config.yaml
model: "contrastive image-text model"
dataset: "rendered made-up planets"
train_examples: 195000
image_size: 48
crop_scale_min: 1
horizontal_flip: false
translate: 0.06
rotation_deg: 10
color_jitter: 0.2
tokenizer: "word"
vocab_size: 28
loss: "sigmoid"
embed_dim: 256
encoder_arch: "vit"
encoder_norm: "layernorm"
encoder_norm_position: "pre"
encoder_activation: "gelu"
encoder_head_dim: 32
encoder_fused_qkv: false
encoder_bias: "all"
encoder_qk_norm: false
encoder_parallel_block: false
encoder_moe: "top_k"
encoder_num_experts: 8
encoder_moe_every: 1
encoder_expert_mlp_ratio: 0.5
encoder_experts_per_token: 2
encoder_shared_expert: false
encoder_patch_size: [8, 8]
encoder_conv_stem: false
encoder_layers: 8
encoder_width: 384
encoder_positions: "learned"
encoder_pooling: "attention"
text_encoder_causal: true
text_encoder_width: 320
text_encoder_layers: 6
text_encoder_norm: "layernorm"
text_encoder_norm_position: "pre"
text_encoder_activation: "gelu"
text_encoder_mlp_ratio: 4
text_encoder_head_dim: 16
text_encoder_fused_qkv: true
text_encoder_bias: "all"
text_encoder_qk_norm: true
text_encoder_parallel_block: false
text_encoder_inner_norm: false
text_encoder_positions: "learned"
residual_init: "zero_last"
optimizer: "adamw"
learning_rate: 0.0014
beta1: 0.95
beta2: 0.95
eps: 1e-08
max_grad_norm: 1.0
max_steps: 3100
batch_size: 128
epochs: 2.0
lr_schedule: "poly"
final_lr_fraction: 0.05
warmup_steps: 310
weight_decay: 0.5
Rows from block 2 of the text encoder, named by matrix and row number. Rows with one number belong to one neuron. Each number is 500 + 40 x the weight over its row's rms, rounded and kept within 0 to 999. All counts start at 0. Numbers have three digits each.
# fc1: MLP up (text_encoder.blocks.2.mlp.fc1.weight, 1280x320), inputs 0-159
# fc2: MLP down (text_encoder.blocks.2.mlp.fc2.weight, 320x1280, transposed), outputs 0-159
fc1.470:426503418561487465495551500570514578508481487558472511501466433471536565477445533485592513539428553459552536436519511543509519457502481453471545474460514541514539504450480529477522511519466504546404530476519482456443426432555460506527564463404518426548493488465533493523415528461483461537517518517525484493455542458522492536557455493542527503444534561511516526534512497508468472499500525580531494509577382520434445429498489409543480461542545483528561556497594476505533570484462472
fc1.471:436486447548518442448535489535563540496491474518480494485452415462517585497452524501563524535481554431512493460495483563470523482508427502454577461528497536461543542477484524442501454495471500548436528471507486430451479453582451449516556458396544457579488511492491474516422500500505458494471501480572494457443566433470486477557519452575517468458486549481508495528546440479427469490453475562504449497601497497396466461457482453575446441558529465493563532518531488508545525464598440
fc1.472:471511461564510421471500484530551560490503508567446520455448461444484544464432511505546510545473526468510493451477518558502514509509478510428552478525526546487558528453481530453479497464446532582414538451511537452436462455528460512495568450473507407546518498463534470507432496498466483508479531498522457521419540417483472576528499479544519503423489533509517522533576481477479473502461530561586539509567492473411441435522520452551551482504578533498547502461545443467538527467494463
fc1.473:533482502506459486436505534507513559437507474507480548442440435509540506426520477512522473513402467523504462442469548503447459470532525495505566417572466532523542556475525552510499532508491481590394582487501531459489418481552487419540562517413517485602504544508503499552454445515434521482514494481593501534480526459482511498508545492528549588422450523446459489474603508491415488474440480500501542472532503548451479503515488533497521506513549518470528532552507528526507455497534486
fc1.474:412445428600466413467480486553544557470488467546456488493417479456506544512414533503551510531439528501504512456464525550522462518450476484452500469519469564432552531450493523466501473509453501525416484464541542449453458416555440495486612441466549426554503497482515465517437490459439446527500480496546547469454544453500462573547485513539480496442515558489556525536519492454454432517475513532517488497571442508414420485534543434542512468525528507542561544551496454495526559500525461
fc1.475:429462418550500418446558503557519575502473495560480497498467470475523587466477486487545484546426528451499463447506481556516496536496479520488552501487517565506544504499495494499515459495432533612445530449507535462451539454534420497482561467427529457578488486467546474524419519467482466532510483511532554527439522452486460561526512448536494478447534507460504488548554508494445446530469516552568538498601450485451450457523491471573472485551542465492554519517525508564519553495530460
fc1.476:461439437520496440490533511549537582532502487509442516533457462477551576487433518479541518518438522456495491437506490569504492484461475484449522452503528524495508572449462505499512442530495500564456532462508545460470485415559456514533547459475562416549499497494459435534420526438513451502492502534521466502425549429472485545543566513554468505437514524514490503530574510471489494497490513565585479525557534475422445437497526451517444465539561519509570516512553498519514551496520464
fc1.477:440453445559491404458529527594541538499461486534476537512469472461497572483482546511551531541464523451510506453460508538490478534496473460420563464520543546477568579424468491450510485523430502548415515467536518503418474433549468493508550469456553438543532480513509449549448508512451435581467496505562515459424578441434478550578507478562528514419487518523515477498504461456457484453450496569512488519577464479440458456496491474563494451579543512446520520497559505483511536465555444
fc1.478:526475434564494509482571500538493530517484532480454567460502518517536472472483521497559494486402469502553459396461489509462474445470520519489494417487470561497577568519501524494511478528427472543374550480519498422509503524512436421465532532497514448571544490419445479498457505516489498511462510449597482501458568499486485504494492514563478500473520552528472429485581440494431529546418502558515575510513498486450478485467452504511478530560544459573506562537540535498554571487542503
fc1.479:459486436518534476466531478547581591481558495533441509485446474487563558519489503478578498539458516427455511458469504552491505480494522516496543493545494550460566516462451521410497471489447565549410501482451546485463438427564457518482531494484565425572517497500501477536440438493466454504453480496497492517450596434489455547587570500528536488451524520479546463505537544492474490459466480553521493519607478478411447445576520452555521438489538477485591526529551479504516536478566443
fc1.480:409505403536518410453512526545567556510494521543450501462439485454532556516463515489589532539433526434480503478493514549489524460471491520475537452525489557531569616427442491455498451530452501571452492449556497475488431470530433512534556473449511459580520509452499511517451563525500446553501498494491506478402575457520487544532473503551495512457452586478538481543536521477445472494464537567536506498577460525420420470519467475527503446512610495512566505543521488499557572472538491
fc1.481:450502461550479434479550532539527578514444492533463513454486458443493572541443555487566500548451525470558518447500482570514513501458470464441562461507519568539531513455486491469524473512456484548414498439506554451455416454548457485497579466433553483542514464490546473503430487478465456553486521493543520501445555420483441537562475536551504497437484542473506536541531525463475469513441549562513483517589476489418460477528518460518487486547542482519620466534569484462549538445522472
fc1.482:442502426568514430453533505567538556538419500579509498478449427466496592485469493525564488551437542478521499444467504565481506506512516521433582449519493560483552532432467510467475467550461509573440518418497501455480444469554416484523532497417567484562489514485503421525439464461483445564495504481482494517453617445492462540609512488577481520425510540464516524531521501431465464485435517535508492478614455510435457448458517470548476492542546476489552505524533489442518521476553472
fc1.483:461468455578505432489549484555484544455480508519465527502444438502498552499468534472590517514433514459494514448524530556498503468465493478458515457521485549501561516461479517440496472508443521593409524488514523463488466413542483465520593484422583434584508503493573452495485488489506469513484477495500475512425520439527450560550513532560558517413490557433497496530552456475478488497486498568526515538555440500416475463559526469546511460565567540521521546473534447503534524483532465
fc1.484:454487453563520452412545534569540563520472587551518528485451467433503527473454499482561516517444546450493512460515513529537506528470473519487529437492536552508527532450518490456498505541456489529479518478484515415475428425580469494513561472421576453580525530523526488501478556436459411468495495561532542501447549441471489543534474498538467478463496534500529502549559506460464448452468528526553493493572452542361381470470490491541471429517555539507519498513544448490526575491560493
fc1.485:452521442550570454461521483570535585492455448507485511465491427428541550502528508510550514524406539489529537438553454537534560477520478480470538475536490546431520558473491517469506477489474518535426511488517526480451458471553457484491489480414513479542553514481524436498448530481460458505504462513542493458439563438504450541544527445539516484454535520501513492526614509476489455514464495555514462469524450499462398452448524456559478475539553506502558525518533421501538571505545467
fc1.486:442423454556531443470522519570487578494489525535431546487476476472521559534496513465559512536419501467501507426463462557498465492457458502465545476485490571511536536479501505444540489540436547539455481479517531427442446469562474461476550421430572435562484467460497443501426496487478487539522491507564487528488605427463466526591446512572493516429532525468508504529553494486443455495445515585508513505578476485482448472511511462511487427523539549538599509525527453502512566485575451
fc1.487:447446475539502411442554516559553606464476456551463536517445472467470557514459526477594502528448489526521486463478510528545505518485493527436531451501507514491551551434488523496492462517461513526474536461538532489427433438531432468477558461487523464535463567527500470519438490471503434497504456495490552478464524426469435569530491425543493514431511563462514528525586515465472483512436501562496496463546425523450462467554506472601517513578543509491554540536561451478476543484603493
fc1.488:453501442588526472424535482555554569501497521555483537494473440441520519556467537495550546560429523470519542442446490557479472484486457504454577451540496583455529537454430525490459469533437526554416492466540518431459434458519445456543532481455512435559556505489498398524409482509469453507492500503560500516452555418550471533539469463546491484426484533484533539528542482469471433491466531505532534497571447517437477499477512427565491440516564546454563499480517493529537544487548461
fc1.489:468484446528518438456535519581565548430511457535494514473486458490512519504512519508564555520411526496501479433453519581495498485526453479431545443495509570469510531461475558502524512501452534551375506487536554446459457458584453478544535457460531457549456543505509460541470479477449489517480513512539518540476551474491507551525551539572575560404513521475517497552577492496473487409438492569513477492588476528454435457571493456533518494543543553493553502516520454512542550471519470
fc1.490:448459450531495407471539493560545543492475453546456524500451447449475534462448499490569497504471513470512525433496521543521513495479493486482564463498500561526534520429481511503488498526409525576457521444578575491422414458560462494508553489406544424544485509494535474553431518470510438533494503483502487488489549447486471518490488499528484455452455571462493496486527480444516490498440485577544509480547443472388483444519490494549479468534538513519567563495564505475534552441556464
fc1.491:474481417575528406472531481563515571527428494554454507468459477456495568512462517456581486511454504453526459454481474516459500504486515497430571487510506536516559551470487503483523487573436569537450514462508548439432396443488472482482551445418518464534560483472531458542418528467479460532478515487525514472427558427501473529551457497522533482464532535480526479489531468457499478514429503545504548512608446495445398448477479468541482423561562495492586523538525486503500566496514456
fc1.492:454523454595499460442496526564515551503489484555465510472470449501542556529477529477551504553446510467499494415470486555516545504473481551462534461502511572426506532452486517445482443475407518554438496446515535462453469422567410469475556484420562418562523505490524472520452444469482465522479491487505544493431537453506485565577522501529466497419537538464502498551583462495470479499464495569543488521574449502458466476487517438607511495519550487514554524523522446534500526514534442
fc1.493:420511457534516437454527542539512522473481492569508488529481464419460588518476473496512534511492555449518522471497502536503552522525526459433558471468544501546519506493458454477532455525494534514519474448508525489442443450539491462495507427407519485523539554476543482510457515444510413554501514546448519470447569375449452541585536531508473469441514494489535473574509506519484470495520488495558471522571502550488480394497549385508518502480514523538541491493521459473497534492536436
fc1.494:434424414537493418435554506540516600491467477562484512500455464460507538491448523504520490477431526435512505402514524536477509478479538494461542457525484573514550539476454525496474482515488501576432539458530536479504475448497416453479528477457547478551496509511501459564438496478428465545508482539511495469440553405533481509536470512570540437423479539499520532574541508467459485498486519553540517475592432514447492449501507448566472474521556552496554508504546457507494516466487443
fc1.495:494502415560476398483516484580541557507451522560471484460457457446513577493447539528603466536410526421513526454468474566561517506505458520447580457509526550473527533452446513495560482556467484570418518435536511462411461438540465484504531463430550429567515495458472438510477505485494449546485513512516553521468558447514475538544492513544519546473504514481555518511538493473483481497472488526548502469569446514472454434504490426556485474573565525499571516523546518476550558484538460
fc1.496:452493430552509412448515502560557545517502486548494547500491428451547535467464535502568476539439523490489534460492524582486496505498459494480554491532504550506508510452442504463492452531465524589409549490538533503453445446539418508530552473493566442559481487483487434517419509476498477517537475487517464502464542405527500555547475504528484479443495552452543464534554501505473468472450528548549501500553444458434453484515525453522477511547544493536523505524525483457543522455512482
fc1.497:453466416578504460443562491545519553477479514550473524488505468468499585506471488466585537529466536530494524443524511556509472512501470488454516450562501555493552551446482505501462490482445517579446538463488529433468452457567471483522537461465566452550500506456513448563387507489512431539487487485553503526411547455484491569586472455548459518451506524468523501562576508467452465491457504549528501467575464499429451422558490461548469426539557483529588502509544483509528572464532478
fc1.498:426455464573467449450541506568554521510454508545442525497476492461545541512513510456549499574459514504514482503487478592499500488491491464449561438513495528460551542433494492478549468581444499596460505475540509447482477460505436508481584471472542445541464486534483423497462479465474457527523500529514503514456521445492452579551475528524491484430494511439544539545557495438440462531475478568566512495550437500466412453539518451535498448550574517513581516497511492507567549490540475
fc1.499:453487482543487421462526500568570554508508510551476510494427455481504546538441500478546537540460559463475460395505507558511501516494479473454562452525508513513553564451456543457481471524417506566416509486560517446440470457541466494476542479445528444563501502514513471561445517477467474567537513451581473523427509443463495536552516505537513497463492557463523543556572474456464479523477499568544462533573456449450409445483506439563482473542556497499589518511527495490525552495530441
fc1.500:433447482575486416437532521583534564486497480518486524517471495448508550512464494499545520566420504448485500449524501522472507427483488501433535413504506537531530525441450500508515483521472489544444517477519551403460447433518453496482551493444561462502499486497541454532437503471474449575524478544515537469475575396504450585541516486525444520448486512460539468510524515465482468516475512562550506499565508535452416467524503481561454495526578524526595511480542488486549529429514482
fc1.501:453546457538481454445552490551564599461462520539463489502466449455542571523446480504535540565430494484503514454484453575500509507490442492456587438513501558497511506471478523479483445508455566591425540449528545449454488461557439487518547447426572443545503517549565487533433476456471474564495490477515499430467570381508460517541492492557510498459483466498517526531539548450461450523455512556557487490587471505441469470515468470570464460535534502498577545503547477491513544512533448
fc1.502:457480459530515431465516505549510586475492505525497525492461477464486510498490527466563507540452533470509475419490531564517503497525441475432532491514519557460507550489451522470487479491470456587413515468489561451450428487524427481487529477444534470524517487500503475515426480488510477564490470493542497478443572405507466541591503470535462557395487572509535449562551486468477506507467465573516548523565489543437466484527499476527450446558537533518551511550548460482512482482553456
fc1.503:466478429548503430502517500574505555516453490558446558536486449443468560529478538502561487515432527472470523448475482555533465485503528447448556450521478553509557551463492526462494445559480487543431523445479486466478423464531468476484564478444580447583497557537515475546404513454455428530499486509521473502465553411511476584581517465550527479404530510489538489530539490488463446501479525565538481464527481492422406470513479469546477480541542484539574509473562462478532543485557442
fc1.504:439518424577504434433578553585534528535450497554474509479483437467516516517468523469581530518393502442520463477506503557479507484503492492428521503537532505472513518447490489495472466547453511560482520466559529468486461444572483504483519468419529460558487502488539464535449518469477441537542517478554507466431563462492435529583470473525450526454470538464525505557596520465461473532492492534559441500564442546438425458490487489567446464546539501519562489520536488526522503493530450
fc1.505:495514481590486402398547540556531560504489502547437549511455469465531555500470508562553506555467549503483513477534501490508515508495481496456531486532559579479539554445465497480479478554473513535446514447503507432465434464532469465488571476439554459537508504478545491534408556468429473576509515468526501518416582391481458548582481484507482486451527518513505513516561509448470494504453523533553496549580444495425457456519526473568498490558523537535534494513554486466561558462547489
fc1.506:491479447541497422480549507598551585489503507553445521512422483509490595542490489516548461543467543490555487460494473539506486524471492514452563499544479549507529541498480518458504493482439521574450539462505537464463457465558481444509564482444590441549504509503507469553459556489495484538476506518575509502410546431534481546577483495562485510459479537462536500530550496446474463524467503553604518535573453513419476405489513459575481454535540528451587501479509462459499549484542493
fc1.507:477470451513449464520510540553522604520536540546476547478467520448523551470514550473651492547477536483498444417453506543482538531504464440434495477557496460475522550428506558454570522494422481535442528506493487477485494489534435482453473463474511452558514474509495484559469435510483476509489521488514557526460598455462505522531506518497502530510476485503513425512545470543472500482481467599560584502533502507397487436512532466544528495557517466536625482523528462513509537472588525
fc1.508:451495433512491438460530486546533570474462537538425508457431461455512546489445521503581512538416528459531507436534517531470530503478473511427529455503525555485563587466486533439509421516419556531418493436531535430456426482548432447512551426450551451569525479501513475513458511452482448561489485500518505506440521447512519536526510478508463499432467540501506498518555499439432479523469480579535421498577423524453457484431503459572484460515524500531587510522532471445469554482548456
fc1.509:441478408550538410474540512553528581499489487547490520533501400445492517463470504508544516512444482498511443434496483565517475545458479502438541509539512555506496574509472472455483461503414498590447514474498493455454452447518445518519561437394538430516490500509504443504442517454480454520536516452490512485457565444490456539547537503552476513430474554426503506541552504491440459478445470534564560483539460496422437484505496424541488460587544499502562484486526487522532531444544445
fc1.510:463510493564509429473547526553543551500447482546494522500436470402529512509457526499589498575437527460558514462490521535487433495454508476398533437522516560495536549455487477482503463500463501569456514446523506459498490460493472486550562451408527463549512484515503462537454480448479427498515483516523519519445570476497529530568463500542513515425505581495528469495568512438474479505481471534549495502566449529455459449524517442546496486529534503495589506496539488509550516459546441
fc2.470:446484426573499454441527521582538578494501510537460517492466463462516549485486524497578502553434525478467508430475514572517500490497479494467552436517495572490541566454479502465491478504438513561413516472508522450459460452564457496506569469456555437555503512509521452531407484477464457517464505471547510516434571441495498575561487514564524526432486542472513500527567491463458487463422479560540483494585463490431429465530501448564529469559553514483559526513545490505521544478541449
fc2.471:437491441572507472448526492581547572495469471542450522478477473459515541500511528498578497552434526492512482435475533571468501474495486496478545437498455564466546562442471543466502468506435522554420517468513539450454455454573458487587565473466548436548473516553518457506418486469470452520464495468551510484438569441498470572567515516565512521437495551480509508530558490445463483503433493552545478488582463533437434491485499443563494471557559507454554523517552498497518530506516452
fc2.472:442495437570441469451524511586535574520492494533468519476474491463509534472498518507559497558447522481478469436445538575459501474501484472481541463517458569466555551436471533472514465524438510550431514467513528448456475453567469478544560475473555441545454464552512463514424506470470471531452508474553522541447558441479505585562468556560525528438489542478507458520560499444460494500437482544538519495589475489454435473519498444562521466550551493454554527517557493487524536481535450
fc2.473:542478562444590508532502485468506443565468544461527471563547516540491468514489460526472506513539535550547523531582483479561527525514457520534473525510599478540489452473528465557509532528518535466524516540530517553526515533460537562499470551503457509460550444421489580462560540541484528516553443531473452455557451518570480488444465453476462436528563484529501532448470560489519464544558541460442513462469487473531546558437478557442447474485455486572474429450447511454425439513474496
fc2.474:443489440569473458445506528580542562457466490542452518490480474465515536487522532501555505539440522497501454448494533565498498481533472488477533446526481565467538560453460543469524472518435513552428519471520544457452456458570466494587561474451555448548460531577523473517417465469474459522483476483544546465443561427470484569561501487566552531442471548481517512523562492444458478487449523557544449489587474540441439481504495443557474474551560525442558524511548491487502531523527473
fc2.475:438488433575480454454514527591549569480502508536460526469468466459524544471503531500565494543443523483483458427474523579499497486518479486480542429531483577505541567451467522464515473522436520551429518471518535457458464453572457480523563477459550445546486511521516459529403477474477456515467499466546526506433568440481502583565495508576542544442494548478506473528554485456457484467430497554547507496588460496440433477513498441561523469557559508464558528521547497523511537495542455
fc2.476:429490439571451468449527503590555565503484508541467524467473473459514536484505527504562497550441520487516462446468537584477500476500475495481545447515454569498550558435468541472519463515446521549433517465500537451448468450567464478570563478472553448542455489580513462506418495470470455527474498469546514498444561446492485583569497525566538524435500549482506474528551496438459485487437514542543481491585460514453435482519497440564488466548559502433549530516553498452516528495523445
fc2.477:446491434563504460438513515575531567495493518537454512478466463457510542479486531497584503558437525485456514434450492566493499481501479493468554439505481558464529558458470514463485464495423518558414503465485518455454462453540458481528565468461553424555531524542517449518416479474478459500485508485539502522442575446487510567559506497557512522434466531475515510520561486465457495484436510555552482501578507525432438478500504448572478475557557514483564532519559496565516535495540453
fc2.478:512562511518536529455514496507500466537439515468550472505539511563475437503468458575431520449506429509544543527560519478532481418503535522548532529439506511530516484515437462562483408542541513473535487435520543511407456484466554500498539498494547552462523449468510513419512570532495470510512472521508423433534442484577446517466454453505439447459511514492523521470499529451493442553497527452440481517538463486557461556454454508454457553447528492509442532483552549462494452472454463
fc2.479:427507456568441476448532513583554550498435506543475514463489483460521525490519520516543505537453511500531439450477526575447502460515478468493541461500445564499553544435449553480539451547456527537447511466559549464443456460560479482572563478467547464525432483564508471498435493464472459535478479479543540512456541436468466580564511501563543514440494556488513463529549504422463469543446504529541550490588447516466436487467497435553468475537560499457535525515558497464499514517504444
fc2.480:432482432576539454443516526589536571487506497544461524477466472460515545479497524495565502540441524484473472435476525578476498483508484490478546441525493563495538559460468514465512473499441518550427518473529526456448458450565459479522561471455561447547477500516516461530408487474477457518467498471541524502436568434490488574565493514565539545438493540472503478527556489463464478464437497554543522492590462476435431482526504436561542470557559518471558525523551493514514537501545452
fc2.481:452491433565580461431519536564530577472514549533456516490453450460512549473485519494579508545435525483451515427490518559507506494492475504470555441514513549474519560462480500463492476473440520559419509471507511455449457451557452478458561470449559441559546536467526459527411490478474458495466501484534500550438570446503495567555509491545511543433485524465517521523555485471463489464432491560548530494573481481426427477496510447570532472558555528500558529521554488541510544494542453
fc2.482:451489436564529458438529512559538580477526487534449514484459452454523561476495518492593513546433524493499516423491496554503507495485483531466554442509494550473523561460486529456479477448437525564418508469485537456459453449567449479505564477445551442559503556499525452524412489483475451493452502471544493523431581445514476557557532516537523539436500528465514543526555486481458489461424471563554453498566466519421433493551507450568525468562553526507563529523547490481519543498527449
fc2.483:421498443567454466453519523591555564506473490547458520454483474453518537474504531499558496545449520492517451436468535582450493469521491482479538450515440565505549549443461545466523462522435521541436512472503540463457464458567466468567551476464543449540448486573511469510417486461477455522464487467542517514445564443482481577573506528566533544449494548482508488529549496441460479501434492547561498503589467525448440483504499425559495475550551495454550528522555497497509530510529456
fc2.484:445489429567528452436514531582539574480506528538460516489467454462519547484487526496575505549435524476495499433477510574540495491512481501466549440531495574492535563456468494468502479506434515554414512473520523456462459457563453487510567470454552441557474515501519459539409478481471461511470500474544516501438571443488494578559482505565543540440482543474511503523565491453454478463426507563540506497581472478424431467529497448563525471560550524477564528519548493519513539495550456
fc2.485:440500437567525466440519512577548569491484493537452517480468465459513545479501523498583501551431522486517493442469496569517501483499487494475550437508477569452532564455476517464492476490431522561413513471496534450453460454561458480522568472458553434557518513490518455519414480477470456508464504476547503523440570445488490575565512506561497525436473544475507518521560490454458490490423462555549482494581483532434424478503500445567518476555559515490558528528554495530522541492528454
fc2.486:442493430570476463440530522582548572480466510539460514488477470460512540480495525504568506552430525480497483437465524575466498485515483486476539449516463579498548555447472524471511472534431517555416510476530534453462460462565465488545567475465548438553478505535512460522415493474472463527459502481548519513442563440477483577561484520574522516439485551479510489521567495444458480506432462555542506496587457510441435471495497447564507470553551510450557527513557491492522543498528457
fc2.487:447485440567452456453505539577533557453494497541444521495473471459510540480516531495569506543438530500476455449515520561532501484537475484475536442526502557489532561455470523468518475502430519552428517472490533457458457458555458492550556484448552441548473549596518479518417485471472459516495475487541526492443568443484484560559509513560520531443461543477517517521562493457461474470447491558547428488574483534439443488533499445555529467556564522460558526508546491462500529523527467
fc2.488:434494440570495459444522511584546567478469492544455517479471475455513546481513525498572502548438523493486477438483531572462498475509478497481543447507471563475543562454463541467509469519430524552425513471502535452447460453562459485555561474466555442545492521550512463515413480465471458518473494476542522511434568437487480570565505504564532525438487549476509504524562497453460481482433497554549499494587471532442433487507503437563502476554569511461555533513553493494512538499525459
fc2.489:425501455560431485462511522572539559466441505565463516452480476452508531502510532496545506541454522488536448455490529568472493473518480462470538455511444557525532550450455546458530468560447524536448513464533522462451466460559467475602547459472545450534468526612514457520436470449481455535487479480537556441443561450469487561572489500560550511456473547489511483545541503447475478517457538546544492484561474545453451466495500433556452471543545516424549518512547485478502521518528466
fc2.490:435490434574501463445528522571546580476492495543445524467465457448517550479481532486579501546437529482487502431486518569487502486482479508471546434514474556499535567451485517455490476478442529555426516465511529447456460455573452468487559466451546438554499531483524453524408506467477448498445502469548504543435579448497477566569507520552522545446482536474513524541550482465463487471426471560558523499571477525429426478522507436570531468559548516477558525532556485511525544494535455
fc2.491:445482431564494451447524523575537575496521520538462521483461460463520546478489526499568497543439522479460481427472494573502494492494477491468547448530505564500537564453472502468508480502442512555425514473527521449458468454562457480478558474448556453557548495491521463536415452478476461514470499470545519524441570441487509576560500488556532542439491538475508475526560482470456492455437499561543553498581467472424430467517500445563543470557549515501561530521544489556520541484555451
fc2.492:433501441569464467443532497589556563515464498537470516469487473466511533489502524509554499553446516486519474447464534582481494468501479493482545452503440577479558552432459541479508460528446526543434508463512544456453460455570477486573564471475552450536467481574513460501427495474469456535466494473548508495449554437499479588563498529571520520437502558483510488522557501426460474502437503539538499498590449518456435482479491444562480468543555499439544529513559501478516523491521445
fc2.493:494463537473460480491530491518565485594490581492558502426541500520543468462485488560431473515507497571552417443514498535477480467490455483536501536540521543532553477460497585545592514542547539495545548521564590507505511504520560451522518544499502589481518410485488583450538494513448521507548441455554520466542455501519477566500467462517508505496575544503465423476532550433426444542498541465482568434516459438519487579455457504480463491503485466550483480514468529455432434558495474
fc2.494:446486434565492453449518514576531574503523522536461519491460462458512550477488516498584506556442526479419506424484501571483514489492480494470556442518510558516537560451479490465493470484438510558417515467495514455456465445555453492467562476447555438554536507520531462526414479478466457508469513478541497552437573447497502574563491499546504524435496525466518498525559489473466488459437488557541502497575478473429441477534504450557564460558553514504563524520541493530519537478542439
fc2.495:445480428573499457446521514579534574476486513536454521488461462459520552481502527496577502549433526485486499426476524572520501492513482498468551434519492567483536570451476521461501476499438521562419518471509528451455457448564454491520568472458555439555495523511519457532403477476468452510462493472551518503430575438484493573559500506559528537431488539472516498528569486468458488475428489560543485490585477501429430470504502442564506466558560522491560528519548492523520543497536449
fc2.496:424494437572527458448531519581543572495509505544448524453464463440525548466498535485577496538440525492511479423483513577487498479497488509481544437524476558507537564457474521455505470478435515550430519471492533452457467453569453463524554478456549446551487508520512469515403483466477455496461495458549504521438582450501478568578514517559530554444500542474503503540554485461457484477422492560565516500582474509432425490509499421556508470561553506484556535531554491515515535503537453
fc2.497:432491434571474462447536509591548572510480498539465520474475472456519542475498523501567498557442520480511476435459536582489500481503483493478545445518456572505547551441471530467503467518436516552424515470515533455457466453573461483554561473468549440548456485532513458512415489470467457523458505468547506512438567443496486581569499526568544532436499547478506484528555496447460487491431492551545499496591452511445438477510497438563517467554547501452556526518554496501522537491534445
fc2.498:446491432564495456441504530579531577491522525533463513477461456463510546479484519499586504557437515471475501432473497568525499482499477499473556433514487563498521565461468510466472468501433522558412506467499515457450464447553455485478561466451556431556525518504522454523406482479476458508480508475538506496433573448499522569560495504560507538436476529468513491519560491472461492470427499562540481502584497487428434468531503449574518468553553516472566532517553494516509536481543454
fc2.499:439483436571494453452518524590545572490505496538463522477467463461521545484497527501568492552444525482452476428468525576470499486506476484476547432522485572488540567447470516468512476515441522552424521470515528453458461454563458485522560473459550439546478505521513460525407488476472456522476503464544527532436568442479502580562490520569547540442490547479506482528555488455464486467435489555540521490589465484436430470540498443560533464559555512475556523517546494524511533494544456
fc2.500:440481429567508455442516524583540569477506528538458519488464458455516546477492528495577509549432528480460504436479522578491498491512475501470547436520501563468540567456474496463500473485428517557419511470516520446459462455557458483515560473458550436559529519518519460527408486478475461507467497485542512509441573446497494572562503487565534546439477542476510508526559491455453485457427498566549481498580473489427431477500502444568509469558552523474559535523556488517517537501538453
fc2.501:445486437571473466445528510576547577493507482537455518487472466457516546488493523497582502555436527484483508436472508569503502485482479493474548441508475562483536564444482521465487472483438525557417512468496530451460460455571457488537567474457548436550479524543516455520418497476469458513453507472551504527441572447491488573560496539552513526436480543477512516528558493461462490471423458554544435494578465516435431476555502450568523466557553508467558524519545491501523540485529448
fc2.502:436495430567508454450517522583540573483482505541449518484470463455519550471501525497578503550439525483491488432472531576509499489518482499473546440524483570477541557446474519464500477504424523560417513474504537455458453454559458480533560473459546431557477514515520467525414479473472455518461494476544506509439576432496486572567503510565544542438483538468516509523561491457458481469440489561553496500586471513436434471511498440560509465558550521470567526517550491528515540499537456
fc2.503:449492435566494459450509504583531576493507510537459517488464465460507543490500518498583499567437522474467513444469506567489506479495476481473553432504477568485535561453470505465484467504426512561410513462502514452452465447553456497506566467459553423556497515549518453520417496472466465517467513485541515519434573447485506577562486520560496504436475535476511506520558494461466488484433473556536445494583483500436438465538504456567512465550554509471565526512553493513517540479540451
fc2.504:450502443554526457438519515551524575472510550536455505497465436450504562486496514499596526553444520479451518440497508545510526494482478504463568430502515542493506554458484493460467470483446528562419503460472516466446449444551451492467563472442558434554527555517546461518418513478471444491474498499535502512438576441499490551553506528528500507437473513457534528530554496489472488474449455559547462499562498504424442477570508453560547456553550548511562521512544479520517541482529442
fc2.505:446485430570537459435529513573543576481510508534453517496465457460516551491487525494588505549427528481480517428477505567515505492494480497470554431514501562471535567450481508465495478490440519565412514471508526448456450451564454496506574473452555440559505530495521453533409478483467454506470498476545508513437572442492486566560507502554507529429480543472514512525564484464457490485427479561544477489583466486425421477517502448567514467559559520496560526518550489538522543489529450
fc2.506:437481430571503456440519503586545568496488517535456521483467458458519546479505525496576501550434527482495487434474529576507499493514483504472554439524492569475547561451475524467512478505433522563422521471507533448450450448559458489515568473461555439559484516504512464527409480473468455513466492476544517513439570436493480575565502498562526535429491539477513501517563490451457481486436493561548490493595473498438425475500499440564500468550560517493561529514552492517519540496534452
fc2.507:473560526501513533436457517504498478468470423486549455515527476520482483504508458562464544480515450506513471563545509512546505433533496455548573545469476503466472470495446466535462417530558536486535462442510531530395445447540543516579557489512570548457463504474532490462491527514498443482475473522500492499511462465522480542505535474486519487432411500469535528493493535460512466534495474443482577524538492593556463510452477472486501503430534518473457516481540519537502456500421417
fc2.508:439484436568485461442533511575549574480500500537454521478464455454520554478510525494583502547437525488501487433482510566511497488485481511472556435519480566474535569455482533459494475481437523561422515467499533447453459447575451480538570481454556442558501535526520461523406469476472452501454502466549516510432575445496479566562518508554536545434501538471507520529556488470456484475424490561551474493575472522427432486524498445564517469562558518485562531527546491505522541503532450
fc2.509:447494440567516465449502532584544567465467512539454519492480471466508535492488529499567506552429528486507494449485532576517494476534474479477538435511479572476547561448467499477508473522424523552418516476516524450464463467555469492562560468465544431550498522575515462525420489480466468524482477498549518449447564448487484578556496489577523525446460551487514510515572500434454472481437520557536445489579470516441430472459498454563471473552554518434553525513547497511510526501526467
fc2.510:442487433563490463447509527581541567485508512540453519477458461455507548471497527490579505551432527477486497442480521574485499491522485502472549439519485565516528561449475519466496476491426520559417510474496516451452453452554456475518559471457550431558481522510516461531412495470477457512462505480540505527433572442500491572563505521562545525438478532472516507519558489465461492450437509561549459503582476523431430473530503442564512471554554519465565534515551489478522542494540461